Weights of a small image classifier.
Training: muon at rate 0.0016, 14800 steps, held-out accuracy 99%.
Data: trained on rendered landscapes of hills, water and sky, 145000 training examples.
Rows from block 5, named by matrix and row number. Rows with one number belong to one neuron. Each number is 128 + 24 x the weight over its row's rms, rounded and kept within 0 to 255. All counts start at 0. Numbers have three digits each. After the name is the row's rms in percent of the matrix's.
# fc1: MLP up (model.blocks.5.mlp.fc1.weight, 1536x384), inputs 110-164
# fc2: MLP down (model.blocks.5.mlp.fc2.weight, 384x1536, transposed), outputs 110-164
fc1.1204 086:105076065188128170136112114108143119120150143140134115152154097118082129156112148088120150137126121099105083151121096128094144112104121133146127075074088123126118135
fc2.1204 093:142141126099174150134145136158181134135094143141168120114141142140102122103094189154159165160100137140077103107136131148118111125193161133129160114087114117107154109
fc1.1205 023:115158172117072076144124133128130155107146126126136157149162129103139125104114144139124164141130122177154091125086136152126097102151108146124150155159143097101111139
fc2.1205 024:135122099175125141138128110131161121135108121100146140113116123068160121152105117157143154098150143150082154085114165058126152109159132150133115095142149130130143157
fc1.1206 165:111123117114107132175126109132161142106077111138102156128138105123135119121160154167166100107125100132150101102115079158162134121142087121146147132115118122148091145
fc2.1206 155:146167171116115145128108159129116073145124132133089131141109166130130113156127127116139150099109099093156114122175098118115119113092094078114120143120142142141131122
fc1.1207 101:132099155133098125131130156088135113156114093125113140119143131154137112095104108140137148160134081097147161150130130116134133109153160170141156126109108174154118140
fc2.1207 117:157122118136126120144120148156124152168140131139088098150147126109088183176154097139126129122202211116107118123141133109156117124161094119097161119138134100153101123
fc1.1208 096:130130097122148109131167080121113147050135063071136144080118141156141172128134105112109120127146150124102118151129165147126133134114143123173110128148138096151150149
fc2.1208 095:149130149104143102122170090144128109079161114137132110135121150125147103128149138138157123069142082137124136133167135155117112109113149158115102109123112121176105075
fc1.1209 103:124150146133078141141146134137112148125070102149128138132158126112145134180136128184119144121115114113165128120111123135128138087106102120146148124112063149116097158
fc2.1209 096:153097129109127171131104168096120104138110128165162139140158165145131129118118105154144116092087142120085148136132121137098131108109109097104127154093147144124129106
fc1.1210 050:124142145116149160110133132113159104089135081131151167143133133132086124154100138154126124111141142128152126148161132136139152148093152136078163116153130100151143150
fc2.1210 045:130100135144156143113092146126100132118104084080113146133183147114121111109126116157126121161121146125110097120186139122154164137184137145160166091166125147125110115
fc1.1211 118:153126107143131133112173104180128119134144108101095134148109123130132116165124122104159132086133120117138109112163090094142106154145122095140161097086112107165133125
fc2.1211 129:087122122164115132085097114107167065131160109196153106127154091098119159120138164134121137131117164131131109130113164160123161116132131125156129096137108119073158110
fc1.1212 067:074106179133134169116128126123119143094165124096134109094129105133139095137152130144128139148089139128119110153088143101126149118119180132111144110110183123148150110
fc2.1212 066:141123132137131084111097153132202114133120079145149112160154163175130091101149132136111133124137142117129152139107165132114161159115130129096115125081113096110129078
fc1.1213 112:128130149129143108141170097127137145167136134143135124129150133139119129166146134150114178139120113042136144132148130116118140119085144111115080154060110090119129098
fc2.1213 117:055121171100125137095117129130098129126186161133155128087167109113139169121073143122130130131132146144119132123110159148096125107153160121148183087114135152159122115
fc1.1214 074:113127108140089140144120123128127128155121165095109129161158128114158155135168129106170143145147128183143088131212140160117121169155122167152157165128099157149100109
fc2.1214 074:095110148137114103083181128121121160175139107109146152159129151119092147147112171113172087139172123138149139127153108122138088138123102126165122103136181159089125121
fc1.1215 092:149080160115141152126141140148083120113127159075154140145112124122092127125120086109112138119127137109117084131148136113148123155139114107122099088118168121143119089
fc2.1215 094:139162126123105133137146128126093119148130184105085145172147071131129129119130135127123141133131180108102127143152136131137111143108130151133159106123114129103136155
fc1.1216 076:114119125139134135116148151134133114128088176091094177140165150135179137118145093143125124154137159100133105125103127158116149131101144113139135129128134118172145124
fc2.1216 081:145135127134076127147103146125157152138092123179130107145116116121160087136144145110119131125101135133165167111119156123104156172127095129146094131123108111138082120
fc1.1217 076:146140166134134119140119135115144144166157140100142108110138132107121138132163123127111164076112165079095118125114136153203155127120124092122115149147111187161130135
fc2.1217 085:096145091114136097126116187112131163082122160117101141115161146065086137121118139112131153169100146144137086124120114077137166150127098142161133146109143135154128159
fc1.1218 087:106141137126135140139103135145145116139142113127126139145126154141077147135115139168112101072160148136108142127155079130114108140151121132111122140129157161115162099
fc2.1218 095:089111095100173169113110136086091103141155142145142096153135106077122154150172150149082109178155105128110155185124120100120103117121119122129139148155158143118126142
fc1.1219 155:136119122116120153135115138124144133162144104134124099120117110139147126169082079159140135137119146112118108107086163115200141089154118111129114136129076129129137122
fc2.1219 150:143146081189143129129157081126121124101141105134124128130061088159149151147136098159165131096168136076110126142106116090131110124107136154149161118149125150132127151
fc1.1220 127:119121153122127135125075106137120104132102137109165107084135134148110147136089150127131087149103106104121117122144108178137101092137130188127082162141125155162176152
fc2.1220 148:137144065102186141100137171129127160153119117130102144118158139177122110145135146107137135121110116118098162148054141156112133143118097125124123167092094155097153147
fc1.1221 084:138130148155130120123080110132166113168126127124159079148114132168115104067128112091116113156121101145122119139150160122113104142098123068125086154099130148138114133
fc2.1221 088:111110168124160163118142117124126139152161101088155099169112100142117152160137082128156138119142125146155120116139139114152121147110118108147148107135127099093139118
fc1.1222 092:126148166114133158139133097091116107095132142102116103148178099089095095143128133126083146122090099110142083124137105126108126137105118127138111104088129100115125113
fc2.1222 110:185166053157105113163137121117120161103115116106095123130125121147115118114103145163166138184139111104125142117138123122142103148099147117167100109154166122112132138
fc1.1223 034:143153163102085163118111172093105126148078121149095138132084102122119101102070142149088150118125145119105179133157153139128150133134134132126129121212170104160138151
fc2.1223 038:157078147122151112114153144154125101122133142132111150148078084172127130140103114122157129128129089118147148157104141154141142163101127113127160138127112117113126106
fc1.1224 139:110134161137123138146128190123117128130148124133134128126122125157139129128081132120135146097081127151136097142113160121156092129113112134144126166127100150148138122
fc2.1224 128:141132157134176115175139095109154099114135117140150158141121100135124156117120128122107099134174135149129124099116124118107165120139179124149086153119110169181137202
fc1.1225 050:102134130147132143101190118123143156153166130152135150155108126119158117102148150169104130122119101086124112125130140145116127141116147110105091131127106114177161136
fc2.1225 052:117061121131142124096109117146153123113130144083146128129103164092106140144172168149076102104114112148104150094116128129133137126132162128144100142074108122110163083
fc1.1226 074:113074155133111151136121115129106108115120135121126169101102103113144143124113113155117138151093141152109094152144119133141163140120111131108107121140123095175118097
fc2.1226 073:120137094146125155086137169127104157124134114082125088143103141124206142159097133097172206144122112138115123118151157132115161124141095124101104144129094123127122150
fc1.1227 076:112158136161092143117199116152129098122111130126083155168179116139157107064128123139123100138113090152153077126161143151118146098137086118125070144099139114110098123
fc2.1227 075:126174122159129145122092128146148128124103121125170107163137097141131150123131143146152141137165160126143158115130150117161197084134137136159105116124134143095165120
fc1.1228 099:117143136114124104096131111167143113079100168134140088160154132130119196146109112139122165105143139119155138107107124139143128142116091153079127156110158137139142114
fc2.1228 096:130167101120088133112137139111116154139115177131118113114120132124131112135109142121108144108098113103133116133141078104132095137141116133138179138094121124147125133
fc1.1229 045:151138105149183108144155165115108152116146137120123150096096117121127099097200100154123145127127101103135170134118147138182168128101130163092123109089149126130105107
fc2.1229 051:131158136120119108107083125134139080131078112116133099113140118146149129141126129155146119147117138126132081121129128139075107153093126121116160113151158144148157128
fc1.1230 084:154146114122095068124142148153129120138118133088147123154130156137136139113145193136134145090173093127159091095154139131119140150106102154143121117130088135156118131
fc2.1230 086:198069116146089150150107131180142128152142170172136133156124099139102140122117118146122118096113122138129125127119122133159115160118169145119180123122123155110153141
fc1.1231 089:114141177145089139140124112128127142128132127121140123126119147113120145094141126100156135172128090138093135126136168124129139103133158134144109131083131149135135114
fc2.1231 086:147159112108118164149144107143117138108144123114135118103140135127121130101149114149120156129110121124090133111116166112123130107126103172116163137141109150125103139
fc1.1232 073:162131113130074117169124139170095160152110095087120127074135153147097147102100125135106139118134114183141084116136121123171164112125126125104189133131144116150098127
fc2.1232 064:128184106121166145128160118139112107120170132143133101121067131134119103116087114101119149124152118183107134142118126120143160151117089128143089121161125105103140079
fc1.1233 112:114137131155134140111123134131160118143108113111133139133115091155133141162120154101150162111122134098140141130132141131088121130111128111131119119134113105139154092
fc2.1233 110:136154126089124126112106085124115163057166172139121118109103093141116139089131103117146158108125108102130066152122147157133133119124135163067151067112112112132120101
fc1.1234 098:134140118119136118132120140125100117173112135115113101139138051139101175126187136105198134130155141132130182161116109090117141126155114146129124162133110148129119159
fc2.1234 096:097122122138136153099081111158131115137107113117136118140129131178164154132132113131153078081106148119070099111094101146104085157193157117122111134128144139163145086
fc1.1235 102:128116110150119171111132145121121133112104095130131130119164146180146131124094102127134180121160095195152111108131127194122153135136120156156110149162081167086160108
fc2.1235 104:151165135149112170102140124123131135123119098152125143137143132107140142070153136124130121160165107116129103158100084068154107123133123112106117139049125133162125142
fc1.1236 013:101151119107189134141106151147132127157096126152124105125168095138120144118128077087131103116109194099099132122103146129081159122131090121157128106079104130148122118
fc2.1236 014:159141154123144133179150142146157152127096124119125119139128137125133137119140093118091108132080147122173154083116147119071147164163137134127117112117071127143136091
fc1.1237 063:138132157130135126146147120172092128147149105099121072129113144146139139135112097112111135143132160104119161104155118110087155102110080096105118132140170138176116099
fc2.1237 064:122152125109136143121127125130093105140129171110114081116135123141140121173145159132165070133099099132097139115117168126105130159136107118097137104168126135090111113
fc1.1238 122:109100121142180070117091124171097134119143178114154160103136134108096110133123164138096128120189142163130126116087133087136121142104170130145129089139108142164136129
fc2.1238 116:135112123114134186137137134126108124149105098144173139151176124164134113109137088084100112188177124114129131133117138113145156156136139109148138117113129137134102131
fc1.1239 146:130208126127125136158115091131096110132098125070073103105107157121140139169106125155137153120109153157149141109090124118122117092093169128084131165140121178120113163
fc2.1239 151:140108159103128122156113143131114091123162124154125133086144144134105145145165155161153128121096130157115149135122153164121136131183136090141128164116121155104138105
fc1.1240 118:120141162144102146113088138112113099136169129130128129110110146120112126088141200123061101155144150138099090124126122145123126156124139109137149088137150155155088111
fc2.1240 123:110095138122141122141115140103154087147154074152110113103088123121170090129128149135118137138146110101129098121156086118145169157154110138136123112149122135102110139
fc1.1241 094:100137123109128153142136129119115110142126121154116138108101132120132104140142130129135129160135131107103106142116140127115105158123139088147080101164091118139084086
fc2.1241 091:111133124139097133146102088119149155106149148119159120157114145070113114136100141112111170099086121159124156110146130138160161153149135133103114097143127104146127151
fc1.1242 123:126139144166114161125098147121135152144163158117139163124120133153094156112113149113121083131111133106153152133098149129125110091092136131093117182121139211117149142
fc2.1242 136:131160151144157110114124091138110123126107110107145137118149141127116102108147155079127140099103108139132129156130133139067086127155173107156124136144112136127136148
fc1.1243 089:142134124120121140093099089156118131150137135139132153123140122116120111106142164086171125143120135086164112103159145097144127132135157134124131177089102103101138138
fc2.1243 100:124102125121120105134137180131134102114117118123179122150133145106079124130130138119143099095132128159185109133112138139153108078116102144158104114166113140113139137
fc1.1244 092:168142094149132097126124102135107113124114108121134127091146150117134115098159146181096163150149126113118122151169120143164101131120113146055092094146156149115142129
fc2.1244 092:121158087105105132116117113125125114126080160065096128100142127169063112154096164164136116153077123099161126119140126119176087137127135117158112134132132161123127137
fc1.1245 056:105118123100141092129126108145109094136102114110137123093100137129106089117110127123146137156201170158110099143132151132116100148116108140104123126110129110125098104
fc2.1245 054:110099123175136123089129100143145117107121129131137106146113136141117145145185159105151141127122132139154137097087128152095027104110144159149153142126136136126072175
fc1.1246 101:119118128155110110111123129098136117089154116083138119142153114107129145123098091082080156114134123116138135120147140119136160153139141108127143123205105176145183138
fc2.1246 092:092145129127134135118069101124144049134171167150136121116134138119145140094149154161133083117137146156150120133167145133165113136127137142110133135106109137089153130
fc1.1247 157:139124141141104110141053109212131119096135112156147082166110075146111094145123116123124107113122113138109147155136125141140093133119122084115121109107184122109143074
fc2.1247 148:144139120122118087114137126112124095146133148109151145137124138128077114132121149155156174183191144141116131141121114161173134156134117129150110123170124097124131070
fc1.1248 075:129146123107163123148133154103095150117097143070165125129130135150081095144129131088104139100142141162196151175129133108139112137110120165159184142123115169142143104
fc2.1248 076:118127088137169099145169098129168146115105157110132110161149115175160119154124146141132157129155115147066125124113121065100121104150133083106140151162127146172154069
fc1.1249 015:143111153147127107120148134174144121131086107098101130137116112140151125134098144119140108200141085095129148117107091119076149156148159093148118146131103110143126167
fc2.1249 015:139109129131143111120085179148114127116148158084130145133151128133154074139126122120149146074129132134101132123100156190095141147115140159101142137123112114156159165
fc1.1250 081:100100141139166111108094089124100124131121088118137092118106128169169152102130137160113113112112097124082116106115153125140106095122135131129120118143134166147139159
fc2.1250 088:096104105134172106136130103145143162109142146135165125147142113124134139133083078135123105156133116120154096136111117147126107108113117073146075090109139106068137121
fc1.1251 097:134161112122121104115131133134108121113121143132123079133083154143120099165139181132174127116163123106117114142131154134112113106179144120119140132095130094163149142
fc2.1251 087:127124151101071110096139124094120073089136102148159094110115135147136136106165155112143125077143147146149099121111159128182084118144090195131165192116137155094131181
fc1.1252 094:120120127140139160121134065106120119144144142100151123109088133141133151099142118136094111143090133133120122140116142198133150109143131106136109157143115130155117149
fc2.1252 087:107121170117114108125133141138122109163178125068148095107121144142143102148146108152097126117143140097124105125132123116129107131113125125101163153140112123083143124
fc1.1253 110:126092094157146096133138194096125161120105113161143152150127090137102112109129142108141145098123111111134093122152153126094130170112133137145160157108100118131134172
fc2.1253 114:119129135115105104128156139176099095116167159070145109092147178179147122135114119132117128150116112129162137103124108151131150137138154119166128131153118123116093124
fc1.1254 113:132160140117117185123127133128110085143184112119130111156143146134136077137081148131100136129136136154169128117138131103131125102043119150154148101116183128125094162
fc2.1254 128:065134131155153146177134079116096117085154154088121142092131128149124134121111136144152127081147142094129129168090187117137123152119104103130093129141173095129198124
fc1.1255 093:142110125049126111155128131105129134109135150099127122136100143123158130144083180071146129145133103149125133179152123109124139132126124114146137145128168134122134170
fc2.1255 100:130103143074115119143115141121170069141160153157070063090125121151133105150085101106115114093133121111136119123116115153146113108084114145103127099120093128042120142
fc1.1256 134:165131149130101136115132150143102097133117135097139118133111096105137142140139138165097137111131125134136172108164132129103088147095088076117154103179137123150127142
fc2.1256 125:126145111134071110126135145140133102142112134146142133187156107116159107120121110155115146113143142129125113116136121142134152117159140112077169156134101139139173132
fc1.1257 127:183152072100117141118099151105103082120110146109134115122117133158129129134081125142145117135113157147126141113057133148084161161121092116120161129116107134114171123
fc2.1257 111:101157146054147118167127164097100094146158130109151103155115090124143100124099100151120132176128150121151135143122121114149139147081090139099122129128129145154091153
fc1.1258 098:128082147130116124109147104124136114151148121135153100145122115100132145137106088089147127118129160113127155136192159115115095155136141119169073162138102162120140103
fc2.1258 101:170137129136154138135127102136156098146157140110168096153122088142073140119111133111120107103127171144101132126125154161099086146112140109115101111129157163082135108
fc1.1259 082:143117116136123185139107180116108120114099111162145115125102133172146156132147158121144128134138139126077103113095139099108138113105106152110089078113093157184148091
fc2.1259 085:138150111118140127097116099129157198080110203117108119149101102115101101121191095112098168131173112141116146154097147154131131138107101159159130113151107122100127124
fc1.1260 066:136136110157074151112127162145152118100118149136113120148146103137148117157138122199081141121121150146107130125123131172120144105142123083131147125089180144133162104
fc2.1260 073:109121133128099156138143116116161121115137126174124149149148116118148142149095091159137143172104110126129115118134112139154100137136122162153127146178156135155108122
fc1.1261 133:151136100132154121152136112106125109109124140125093129095130089136120175116112151073157134096135117116099129113140115119132135116098097158106128126112141147146130128
fc2.1261 132:109133140158162213082130095099159121136101116162157152141124099131122138172139122113142126123134113080142130108146117119151118123121122120138183132136145090096183138
fc1.1262 087:117142099129166110140105161133125107062128098137081148116113135137091130087108102143099138102105140120129090108113126122136094101127110145175158142126140145159127119
fc2.1262 092:087138094102121126134114166185148137120164150152148133146110181115115125133147113158149100139127158124104109143115124120147130119135132115076114136134121106113106122
fc1.1263 083:130153101100139111130089112137114103160105180131145123177133135125113176110103141151103131128113147117153145136157132114109148147112127123121122155104122108110146109
fc2.1263 090:121169151115152089135124122115147122121179141152089131144147105146131157150133122140112143148123136130133106113144141117095110160089134111091107105128114112156128100
fc1.1264 074:116128138117134149106135138174118111098126115103147155157113139106113154162090143130078150143188136153125145135158178112056150102158129104098067164149115141181139132
fc2.1264 064:132106140127115084133135133082135133143095099104139165120113139134109143131150111140117149140207142116132149118116090108122083167070108158148116153139127176101159148
fc1.1265 076:103127114122169090141121144135133119113131127120114124108129107150154114098215140121143159116120135149137161129175132151117086129102141152130139139116207143139144205
fc2.1265 078:156096115118104134083112084169128105081103118150110127127127103192106135103131127094156120113132103158144145115122089125096136120094135132142158102106100042103151178
fc1.1266 126:162143140126143158123094157092152152071142115128119142164134135117143172123171147113121146115133146165112149154122143128166110150132073171134121140123131114107127108
fc2.1266 109:149124175114096133137119114127122118139120132142093122092079142139133192135107142142149154098081104117127094117142101141158140148108156106139154144105104102108147118
fc1.1267 039:123126141125163093097178107117121140112112181104115139177142134135113138155120115101087144131145182153163132126159139087121134106171093119123119141145131143114152176
fc2.1267 043:146118105159108169141151118158115100154165070107175157108138097140140176159155164156140135122161122126063163102163137135114072129133177148102132131116125106137122119
fc1.1268 092:083106150135128104114113082137133146127127145138097116116118137149160119116150145138167125149148156189137154108130138152070113136128130132121131104155138188132120141
fc2.1268 096:143139112130107112135140155124130075156151134152147160145163080120099117105124158104164132144148087105178120126145124120117087084112110138144121127102114145126135148
fc1.1269 068:117085111129151165103130164143142122133137095149115168148108083138130134127158140109167124097162135133173151114145131154174173128136137138116136081096085133166127120
fc2.1269 070:073109146098163149121142077116139184114078164109102113127170131141117117153123090152085138123182142089048078133132133138150122153146116102150101133128144103108144101
fc1.1270 051:158135088153129116153127104149173123120119099098131129120138146113103138158148121099118111092138148100146147120147136159122111112135135082090134127107087123130103160
fc2.1270 056:088123134119137144142128134171114154109124145129139128140120136141133119120151097146103113129124176130125102112128103072070185118137121168097139138060134101141151140
fc1.1271 103:116126131158148144153099114111106124143122142113126096116116135151142106101127133143124126143139146130152123096100121136155144087157115114143113090151117106134141098
fc2.1271 106:167117136112154155134106091101125115123159118111125126112181125151125164123143125159123088112160163131115123134125135116121103115136111147109132161071119077113102099
fc1.1272 105:134126163097157128110133156117126125111134140106134161059149106129083130155112146153094112108136105138119126122165101108105162113150135084143152155150135145144091069
fc2.1272 108:109113175105125139128114134135106115122113081158138176111104097132114144140091133124114143124148148107141130100169117161136138136123148103115105094092109144137121154
fc1.1273 076:124144182079183144111099148150128162096144104143117125095125113140110130106129120160107116109144139123073104148114106090112131103100075155134106108106136117115189073
fc2.1273 092:146122104142160068119107124152101061127113108130103137136112141132116117091128114126144115151137095102154113133087100160136106139113124122116109115135147085103108111
fc1.1274 089:129118121125105172092133117128138129141137158118131111119124134124103119172171122138099103166137084156119155130097134114120131138120151095136125093136135138123094109
fc2.1274 087:133095181156104076137106104091123068131136118131161118143134115154149103126127151145152107124141158134083121158129122183118134141117166203135132159115149123132112119
fc1.1275 134:099108183135177173097083129110089095051191101102131129122143105125094107113130130148136136136122114141113150151148162117118139106109191156116076131137130160134139157
fc2.1275 133:082131125179143137093116109140138113078112113130144109073108126105173105123121130081146130150119152106170101141082095117112124148153133123123123160070106121105071105
fc1.1276 064:111156128098133181125085116164126124140150154126128144134188144167120119185156179124153159120114136175186108128154167203099123111152147123120111185106142129141142116
fc2.1276 070:131106145141151170126118112111126132130169136130097101152115118116101129110103107135141104137139135131130151091152124130164115093098133154117174108121107100145152141
fc1.1277 061:143128135111122122102112111127133136089131142118079123085126132138148133141133116114113115136125168125156149126104104139168095117122113124119064133112116133140126137
fc2.1277 059:106146135112111093134145112129124111168128128104126136090123148116116119099152130176102104062148131114101132117167121111146144129159102069112113132096110139089111144
fc1.1278 117:111133125164082126089142128135095143139144147120134120131142116098142114141084150131064149134132137104172129131117144146162144188106127147152125093142147154115093097
fc2.1278 119:131128133160108115126132119140112163133169112089127160094152162143129121144165112130135111118151131101167152122169138125132115193111133118146107133101132087132160121
fc1.1279 113:078133156152132127059108161113113095161117142128094131121129147128135137109110127099134152092079157117137140127115133112133116107099149139139141144115076116120102157
fc2.1279 125:152113142101154139179103202127105132134125118176114110092130110150136138124104169118109133146104147128139134128105160104081126154131149090111171137140106114149169135
fc1.1280 105:126118101128181143122087126117116160131169106141105130162122102110102109144099113106128087122130105114188131142114148102158153131127128079155165140146152139115118093
fc2.1280 106:138117133085142107133152104116136140144137103124120164125174171154078105143122154094146135141084087120082135154161128172101085136104134117167142149159114068142102154
fc1.1281 151:131172135108080136123180080158074182123117120077104122093099141162120130135114154139101178169089121104141121115122109148142153118142134094142129118117128177126138144
fc2.1281 148:139192146097164124117170128112114151114124136084137136171154143108112104138119109155114152150142167163102117153133133117159119174107154130157122157117119143135111152
fc1.1282 105:164123126146130088166133149115114111059095115104176156101114121094188102122124116122140119155104131130126141150091142120161081136123109156136185077093134130070132120
fc2.1282 093:137159192098160105096115160137128126120092171176080145132077135119147167115128110165118157159157170125129143126148149148090113128143131095162104122112127113110087118
fc1.1283 089:146138117149177153136137103143136155119112114115136112161178113131137238148177120038155126133092216107128145121129091118139117132152124119140113107122098149158126141
fc2.1283 085:147121201098139119072115151122211131146097134122117129099123076130168153128123138114120114090117122138106172125107153156130157096117155073138177088169145158054115154
fc1.1284 101:139114117147132030113123146128137135152118125139184080129129102128115086110133119172110109149109125094148148150141142114101155131132167153110101107094158121096144125
fc2.1284 108:085096142161080098159152116099123147149055198142114193120101128117119126091122144138121150115156108159079168109130127091168141118155114100070141095120137114127151143
fc1.1285 097:111092119147152161136132120160139117113127135128119136056136159157108128137139173150088092137120129069103129129118143145088114100096124174132137126127134111147128168
fc2.1285 110:123111101161132151115117112149132148127164110175135132114103158130124100107145113102108144130087138127095132133120110126056127071103110137130147154122151104168124134
fc1.1286 055:119120143091138133112109117139136159096115067152143166118100137134092082083116107147162146160123114110036136093110175107144127132105145131157119141152116112118144153
fc2.1286 055:161167185124124116159097088155116046150122095120161085086144134080138137099092148148138119112101099132153112152124137113126112087182113138136104141141109161099106174
fc1.1287 106:108146127136134138125097123160117163150149093113121095129149098122122137113121144130161153153099157118147134136087139148164112125150127081143114129128151108115186116
fc2.1287 114:062121172185135123124122114148127107121067090137184125112123133156139130138157079118129124100083156154146151101094146136137101119124165125134119109121123179108133130
fc1.1288 043:122130171118127137167117089157122124152112139081078101170111133106122180106126118105137122148147169149122083107120105132101133091143132138143126151147168135132133093
fc2.1288 040:132103075149163135097137093117138108124132109159148111143132089127158128145172128123148148122115152070173099162133156142115106108079150158150172157090166097131126161
fc1.1289 073:170137100136088118150122104132136079106071170140131088124132092125120133097093118145104107145145119123098129127096136146146107119158150113152145120137112122124156118
fc2.1289 072:098090105143110130128143124100135168134124162111140135148159188133119124094171110147155125116119163136121141113151174125100088126119089092137131143160162146140126111
fc1.1290 098:118119131108158160135127106145118136133117133097147126155162092113153137109143105109090096120154094114130117072110120146186181131174136121148104123123152134092129117
fc2.1290 097:126097089092189146156127141153163112134126125129096139159142139133136118124118114109163148147111126140165121152123119116122129154149142092143102138113095093107126112
fc1.1291 101:154144094121136140131131124177105077161085109075156116164134087097095125172106127135122156148128176138141148118120099113152138170114120140115045148113107159089124130
fc2.1291 102:114117092159131125096073142117112161137118122124140109132143150189151201101100132127148150117140138149093148137074170144081112131132083074110107104179122146161115125
fc1.1292 094:118131156111137146120111137125128104113117116106129128157132164123117104130134143099186108163116140197107137137144173115123165115126160171139127155146141130187129141
fc2.1292 111:131143115131128073103133069192141132127069120143136159131101125119093146136148179141145119096148175122128113135120144143093157138121117135112137142132162144110110130
fc1.1293 032:113160110160135126135091120165129116112148160116124148090144131129170111139148117138137156121123146105116109119120135127119089137145167156144129104098077109121115136
fc2.1293 033:095121133071106159128090126122155128118125110126138143106170121127109099129084124172115109149141134133119112110100103119145169176089143096109104139144163118135124097
fc1.1294 147:164138136130131136107137117126137135167111191115121127110150114164146117156139129102119108127113105190124122138115122192150127136136079157131132107157096118109155123
fc2.1294 139:131135119102149171118101096141135133127128142072157115129117132112112155135126135106128109169125097132124149134134197088120140148130124138132099104132140114142174109
fc1.1295 079:137137132127160153131137141148111147130168123120097087094107095159152164153132134122097118136133110117139140145108158152059130145108092107143100169153149147132139087
fc2.1295 087:136133115148147110097116132121104151088138143133138115080118120144087146118117088129182075122156110108102154111099127150129111137144102128101134112110115085150131113
fc1.1296 108:113141165141107132136121121143139152126122152097110110126109159100124146163113148114129155064093104170142146143110163126136116167123095099153145151120115130116129092
fc2.1296 113:105130071057134167102121122148147136107084149133119117142085179126146128137127112087091133109147152137123114146105117150091134128098121105136117096135111119120114132
fc1.1297 064:132125122141080190097126166150110109133123117099117162152167131127147175156085111145132133140137098138176158102103143123140136131119072163116134114146098115119111155
fc2.1297 061:136142117173102130109125109137146117104153098127127140173087143123128202111139155096138125087142117156121174131146160099056123135135131084143124127151128136126088120
fc1.1298 115:108150139163105133151094111081123112106122124118154124137141128112115125155151152198127168102120145080142122122108111151116146155076103137094124133142123141122108119
fc2.1298 106:083166106104164167096116143144126141158124133154126124115105109160152118148123101125143093134094109099106128125132098114120069130130133140133116145119128139171091165
fc1.1299 119:092140125136158122105085160089141149101144113129128148164088092168146148134097139081114119139100120173133187128178108127154151125139135132105114122156130122135133157
fc2.1299 105:151192147105157085133187121145150103079147156113109126158134128138125127149133130148158142094138102111087133132063110088157145128104135142106128126117119119151120138
fc1.1300 150:128107103170107102076143114122121121119140108137114127130156135160083069153159116131206136171149119115120146121118109147199128114102146155156153054135111146103106141
fc2.1300 141:120126145130129107120132138098156054140072154087128159114147150128109127147110153144076138106108120125176066144090115117129091128107120146112102122140093159094104128
fc1.1301 127:113125121117104128122081150123117120103146149090162153069094112145146169122108124161128154112098112182105103144162160134134167111113126166132144165101094095155167138
fc2.1301 121:126153113133109104070115096137150126109120165098098117134083116150155068095115113134142125170161128083159105136133106090141111154120135151087127179144137144133098140
fc1.1302 123:141155181126141133128121131108113103131160144108053147133192075142137121110141130119121142105094120136133159144155138119100106147124112092115101083091135112122122143
fc2.1302 124:128101086147129085187140117111095139106108153129151123129090115150114105122184102127110129127155082103093141138119122138131164106140137139181116160074120142138135114
fc1.1303 124:144133143117127132106135176099147127157103132120123149143192112148123091121111115100149126169097141139153125086150138156144111132127131111143154112096117132113151097
fc2.1303 126:089097096083129144136152162106106136136138105101116075153111115159130127058105089128148094104128129124107099119133128111154138151132112156139146144138135167103125104
fc1.1304 110:158135180119147125125160114167118123144132157151132162123111151111118135124116147116135110117135152128119123127148155134102140120091171131075117126107121136108152140
fc2.1304 106:149115153077147130135135139089105142107151151147131122133123116128168138146145133108121101124143131101108144095101110181120124180129110118147180112113109115132107179
fc1.1305 101:142111116152148141106171131111128137117139091109142178151076125102136120121073160134100140114136127120131082129121141086155130153160141139128104121166147128128149109
fc2.1305 108:089146166127188115092115150155097115147121129086135149154102112143142093135201099130108095174119106161139155123081114120127143145128114137142096154095110151158107140
fc1.1306 078:147115132124148146131098151097130115181102119103118135149107143134174148137118107131141133100093127127140099140124124137069162126151096108157151135163097099085157134
fc2.1306 089:129136147110099147128134161115135151111092126127166152107154151147127118109088112154106107097136121132143124136142121125123116163143116098144149124087114109164130163
fc1.1307 082:149136172166112103102126145100124144147140154107103088125092120124138122170131140145108122131115112121116197113153119120188123149128123077131149141096145137152110141
fc2.1307 103:151144133172114130135151116128104146172122116113125145128128125148122150162152158195119122148104161115120141127136134149050137126118136192121108134128136152096131138
fc1.1308 095:105130140149126142130115146161131113170138139174104170119131135108172116127130129128139117124091126097124145152149157130079114079137121148121176131128097114106125116
fc2.1308 097:131104088124126130139148087110168115113120139140180176135155065116121148125145091160112139096133121117113122113131094181100168181116131184152100115133137176148133126
fc1.1309 065:093108112144136151146109065167125128126173126126124126153142114127156144122138159136187118133100156126105146135159128098129119143091147091129157107144123122158142112
fc2.1309 063:130085170111148079155124153099107174126161119126121122082113150134118104120102120143147162099162127113145152134190181167119101154111123111113130123088145142117136161
fc1.1310 105:116093113136140128102138134134121138134148139121112133171128120126166161115151191177156111121121077086180093124198148137134097157143142116137136148064128127154137102
fc2.1310 093:094133136130157128202092137073135110134143135161128174134183136165098135140110120149140137115128121113142112129134148111118124103162184152099120103106110122118153142
fc1.1311 074:109056119161138155122126122124093121131154092157064101147134117132130117160077147121114109097136136132144137127112110150166106148092151129174143105131140110140136163
fc2.1311 073:089094078075135137140137129154140132119128154122143092082150135156068095172120146082117120126143138117137149131128114129138086124193103118122117116107143144098168152
fc1.1312 078:134119118159176132091103124124135115145126168119108080160086139117082112091116125128140162150115090091174142162135110120176112130123106115115164149157172118100116112
fc2.1312 084:088163165164117138157128131107097123145152131132106105125143151135111093136084141131113132098169136130156081125132166132154133099107149124116157100143135170125156122
fc1.1313 081:152136163142156103110175071138101118109131115127131102129083112122124118122146160144102135129131096101149135103093109149146156142102142174140172145128115107148096100
fc2.1313 078:101124137142178140152105143119100131122114122083156091174122107167138129117145167121130104123125115116097117157139106050128129130110110160127090184112129156126106134
fc1.1314 077:144142146106157116106147154084112127091149155108090082138135123151092120137160121129172136092122154117127114150126191130112115123119118145128145118103096063115122160
fc2.1314 078:120109060119120101109125135154152173163140131154139109097153154148104167071119182156128118124128134123105151128128129138130131165117074122152171158131148089162133158